{
  "train_examples": 195000,
  "image_size": 64,
  "color_jitter": 0.2,
  "drop_path": 0.2,
  "widths": [64, 96, 144],
  "loss": "cross_entropy",
  "lr": 0.0048,
  "max_precond_dim": 1024,
  "one_sided": false,
  "grad_clip": 5.0,
  "epochs": 0.9,
  "final_lr_fraction": 0
}
Rows from block 4 of a small image classifier, named by matrix and row number. Rows with one number belong to one channel. Each number is 128 + 24 x the weight over its row's rms, rounded and kept within 0 to 255. All counts start at 0. Numbers have three digits each.
After each channel's rows are labels from the 100 images, of 14976, where the channel reaches its highest value: "peak on" is the class under the peak; "top examples" is what is common among them. Only what is clearly more common there than usual is listed. The data: pictures of board games with random positions, seen at a slant. In brackets: how many of the 100, against the usual share in percent.
# convs0: first 3x3 conv (model.blocks.4.convs.0.weight, 64x64x3x3, each kernel summed), inputs 0-63
# convs1: second 3x3 conv (model.blocks.4.convs.1.weight, 64x64x3x3, transposed, each kernel summed), outputs 0-63

convs0.59:082100115135170111137131134111133150128147142122158111125114142125099098097054138114115134085144118154104093124125114149184137141131091140115143181166131142122140153155124120104107090152138126
convs1.59:120111118129138158140146147116085090132142107136138161115121136169156114167166096147129102140081139114164096089099138141131113114102117093096141118089157127171140147134126125173146106137174128
peak on: board (100 vs 55.2)
top examples: discs in an upright rack (99 vs 16.4)

convs0.58:115133150139102120102151087134144133149136135068148143094109127124140144110130162130142100078122196125106135141130125127160124111102086128178108130149114124108124117147171090147138099142173132
convs1.58:105121165147108121123163099111167123164118110115115105127145132117138119088102138144126147120100107113150074137081133113073113141100125105133102134136123152074148138131096116173129121078115097
peak on: table (69 vs 36)
top examples: draughts (38 vs 16.7)

convs0.42:143133144116164093125128156098127097131129107140121110130181118092083135138154091146094136131141128163111131151093143142104134128104117148130153143141155121085119099124136117107125169079092189
convs1.42:106141097098097106095116136134134107112164125083121135154128115123102114176152105105125155165113141094128111174135139111106116182151141122177144089095156139113093088103121120127109140106125119
peak on: board (100 vs 55.2)
top examples: discs in an upright rack (100 vs 16.4)

convs0.5:171152122097134119135141063124086118154135133144138068143135095121092173120114114124111117148134106155131170125134157145098113108120094135140156152181138132124144156115135081147127126153138140
convs1.5:107185151123141131150135160158152163112114118130144153152128105103119100142170125178134126104137179130126097067155125130110111121165090133094092118119136138112099131114146115100132127130091104
peak on: piece of the first side (53 vs 4.4)
top examples: nearly full (71 vs 34); discs in an upright rack (52 vs 16.4)

convs0.15:135135097108148110112118117123119115124105106160124144133106098171112154109112113151064119108130174127103083126102136123061111104132125121110132115162078110126093155092123100114153157127124129
convs1.15:101125083160159115161150149141099192130122119134114141130130126198120110132109129147175120116127124107149136129129123064134141130132128127129123122124105070143123128111152141100122095175112159
peak on: board (100 vs 55.2)
top examples: draughts (99 vs 16.7); nearly full (66 vs 34)

convs0.38:102120128151138085114133176126121094101146157126124113123124195119146138086154128111096134100126118127069114126073106120133134133125133141094115121105143157158095129105089159127091138123097125
convs1.38:100132096144152122121081113092165156134118137149158111124144144139121164115136102126134123140144107117137151151125105110134113109098135112169099132118194078126106168084142124096136099168107161
peak on: piece of the second side (52 vs 4.4)
top examples: nearly full (61 vs 34); discs in an upright rack (53 vs 16.4)

convs0.13:119155185107142146107150102117128112133125168119101172095110143107139123171112135112170108079114135124134091099083119111167127136128137135116121069130155116137130154101152117114112149169119125
convs1.13:123106145177151119122159148124133135110114107124116108117156104166136140150132136070118151147120101151144113165127116139168121151166074104116161173138124114134146099140094127132155134139144062
peak on: piece of the second side (63 vs 4.4)
top examples: discs in an upright rack (79 vs 16.4); nearly full (61 vs 34)

convs0.46:170092086156073108128109123105141108163095136114141139140104108122147129111102125093115128128136130107135104103170114094128161115118106144094125147130142099197097126128099133150143153113171135
convs1.46:180138115127117109134117127132107140107152138115134118132097127083123115121080136163091138122157124144161151129180148138129147129119114135131171154119142174216102123153146156127121125103138146
peak on: piece of the first side (89 vs 4.4)
top examples: discs in an upright rack (100 vs 16.4)

convs0.31:099131095129161125134124168134155136158111111126137083122139151102095125162097151150094165107146120084147120143112134132129127113132104110129156110114110164095125145192081115155124151136127181
convs1.31:114127151140119162132101105086113103131134101102108134149101092149146080114184094113160089136091138141124096119129157112116096125095122156127132103143110095137138097063132109114129153114135140
peak on: board (99 vs 55.2)
top examples: draughts (98 vs 16.7)

convs0.34:154116090086151136122124070150128167154109158118133198106106132162123135120124116167116089135142113138142131127135117148130110110140095113123113142099147135133112116067095082108141140113113100
convs1.34:111088112172169164108113126121132135117122137133102130149136136126166101124118114121123136128075136157113120164139107123133143137161144132108105131124110104135116162101128124119148129238151148
peak on: piece of the second side (52 vs 4.4)
top examples: digit grid (83 vs 16.4); second side has more (74 vs 45.4)

convs0.45:130110123140063142141158176141129122167155147133127130177128112131176116116135165151112148101117123193116105126166142123096124139118127137167133113134115104112135142145101142132171122100090156
convs1.45:136153161156094122103134070111120118121123147140132152088182134123089148128125102092130090127138092138112159142127169154137125101116113161086135146151139150110164099165120114131109119138172118
peak on: board (99 vs 55.2)
top examples: draughts (89 vs 16.7)

convs0.56:136121132115112119110091139126126092163156113116090156143149135112140120152133090138091102120111143141145142126099130145135131130126171114128146093139120104103137117203140152162149086069104172
convs1.56:147107101121129106101111103112123153105144144108116107091114140124097118160129118120129139157086131101089101131133117078180112125127120124087117162156118141110127071138088132144128191117153101
peak on: board (100 vs 55.2)
top examples: draughts (100 vs 16.7)

convs0.63:127173097117151179125133117123168115126135166102128111130088125163091143083146126127136168153139084124114127112125095135152114163152132113110128113151133109172098143112133138138061150104131141
convs1.63:112105106150169116158088125116111143103135087172101158124136136081170127154090125120133133130170128160139136103087123160078099105092134132119136145103077120116168123122118129125137149126115133
peak on: piece of the second side (90 vs 4.4)
top examples: discs in an upright rack (99 vs 16.4); nearly full (71 vs 34)

convs0.26:129124131134110142142120130082146126127130119120129126105143092151123162123131147118110161192107138134131114098199145193116102122113138119130119163108110109135087124127177144131138079090108124
convs1.26:126100139070087116123106138157155118135102097134108146124141128103134125091136135125116115099161074106101138145079137112112122150119142138163101137108132173153112133128090116122089176146084134
peak on: board (98 vs 55.2)
top examples: discs in an upright rack (53 vs 16.4)

convs0.54:088145096150094173151139135110113119145150138157107113119100140165126142162144108137108147119108119159127085132161105101071149127129143128139133150084086112172125114101106073112132144123134119
convs1.54:182121104119164137132037110144142165149128098118143106142115126119120106108100106126122132147170158129152146134123155144133155118138144151114122126133117136171097113127126146125083154160087155
peak on: piece of the first side (25 vs 4.4)
top examples: stones on a line grid (100 vs 16.8)

convs0.25:111151128152114119180158097102175106147129094153144091130147117165136129122173165138141122153108105100123139122143114138119091125155130130098147148114126142138090116150112161101163130079126179
convs1.25:122113180116146163082140146156124159122129144116106148140116133095113113154119108140102110126122133139149102172095114132143151102109120137149116120086126097083169133113117060089126160148101134
peak on: board (100 vs 55.2)
top examples: draughts (100 vs 16.7)

convs0.35:108082141130133109146158119112140147115118116157144140122114143171151149163106115109144164137146111147120103125170132111098105147127109120099124104146168145183164084098093142178115142085128132
convs1.35:139130131152127143117138152166119108124137112146117133125163118081099113103130162112121084110130137081135169125113098159147085113152165119143125124142131091158133144198154146116156098173126133
peak on: piece of the first side (26 vs 4.4)
top examples: stones on a line grid (90 vs 16.8); nearly full (72 vs 34)

convs0.3:146139104173105147140099108115114099122120095153113120072153159166140157169090147122138111169130175135110118127114102116109170121149166109102113150152152114146136152121138151140135146085143146
convs1.3:151157146111116091116155179127127134147122174112142106157138142110135114147143143118132085144132125152137152134149158108164136146175095134134160123160154104121084146124113144196088117155131146
peak on: board (84 vs 55.2)
top examples: stones on a line grid (64 vs 16.8)

convs0.29:146126144136086096152128101087209118161113145145136111131111117115139121144133118164150108143097108145107102118177111163087102132138101141160117161107129113156128120141120085119149135147096120
convs1.29:117122146155132140114116147170129105136112147113176113127132122112100172102123144115129207100128159167161124137172126147128165138119140111092112136135147166144100144105131089144079127109127123
peak on: piece of the first side (54 vs 4.4)
top examples: noughts and crosses (78 vs 16.9); nearly full (60 vs 34)

convs0.20:151158099133114084127122116131107136173091104105121081137137149121118142133152114159066108136145100132111152108160117091072154134134115140105125101119133125160082143131107100097142127154158120
convs1.20:166154095126099118160143143126122138114161146134150162141108109116103071123110131147141134142181106106135130111191131138107148098116146120171149146131155154119122148097175152089135128124101156
peak on: piece of the first side (100 vs 4.4)
top examples: discs on a green board (89 vs 16.9); first side has more (78 vs 44.2)

convs0.47:169126112091166112121119160153113108133090097191114125108195133070092142156098122110135142130153128132128089123120131143115154133155144111133125123165137151132153122146119117143131110107099095
convs1.47:123158126149083146157145139152134152128108139145163135175104186128107117125159118119130107132101160159109194122119117120129104107153123145112087135122157125098094121108093122147131129101183135
peak on: board (100 vs 55.2)
top examples: stones on a line grid (52 vs 16.8); discs on a green board (48 vs 16.9)

convs0.32:154148154126154114124126155155131149137130185104151125117123137168089139154117144130088109125171158138171105103171105130135093122115110116108130136124143148077112124136154073140078112111147126
convs1.32:114122141085117147138159092113102111116138081106110107141139146105147108146164169133163138105098112115068134142118095140088102121126144096105093163126129135148138167114116147152171141141110155
peak on: board (100 vs 55.2)
top examples: draughts (100 vs 16.7)

convs0.11:109122088192147135122147164097146105139136119104170123112105127156111119151127120146123101126124121103116122074095099117135105145117154115162113143079178087107128114115090117112137136102143160
convs1.11:160081145145156113133141135124097096130113088136103154124153128144146110132143136104112133106151081144145111139166109135120139084137114104094119093143085136130072134100174145103116077142119115
peak on: piece of the second side (57 vs 4.4)
top examples: discs on a green board (94 vs 16.9); nearly full (65 vs 34)

convs0.23:167112121117159144093094169126134101103144131107152070156108144145133149110135144130099140129172142090130109110120120108126130128119133099152123145147104122101101174083073145108152091105112142
convs1.23:112090114136140095111160128165134186148108146162129172130134118171088145094117114142162131113127146124122158170156130141163111148119113087115115127116129160155134149092154117150076115120119114
peak on: piece of the second side (58 vs 4.4)
top examples: second side has more (71 vs 45.4); noughts and crosses (67 vs 16.9)

convs0.37:091149104154123145136087116114129075144096146163167131154163106157125122074126160126099112146129135143156119098146129131166130125154159106104151130127178090133134111107169103109109139105141130
convs1.37:114098161127157148134155110130158150095120110168142144101113126143123156128161112159111153159158119109096123107075131172087167102090105149130114130135109164107111153112154134118135179136130149
peak on: piece of the second side (70 vs 4.4)
top examples: discs in an upright rack (98 vs 16.4); nearly full (68 vs 34)

convs0.28:111132079158142116161115107116155093141088131161136098146117132145112181160130123115105120129114123127185163163125133108156159143078099149103140145172154143116124140137112133136099085120115132
convs1.28:129170174083120127121129158103134134107104143132125192124115142133159093114139100109132094095122106161113106130138144127119090141181154159138120141117127125086102135071119101105131145101125136
peak on: board (100 vs 55.2)
top examples: stones on a line grid (76 vs 16.8)

convs0.43:148129076138206140134106112174136153146142148137102093129096091125092099112098066140139133113094132124134108159139134128113123119147134107116152172106121145167152128131136102122120129139145135
convs1.43:156135038157167160158142098107145123152129154098106126115131145145097131090094105124098105141127125123124156134118138127162127147137137134094150107114098116140099138113144150137113108126159181
peak on: piece of the second side (67 vs 4.4)
top examples: stones on a line grid (78 vs 16.8); nearly full (75 vs 34)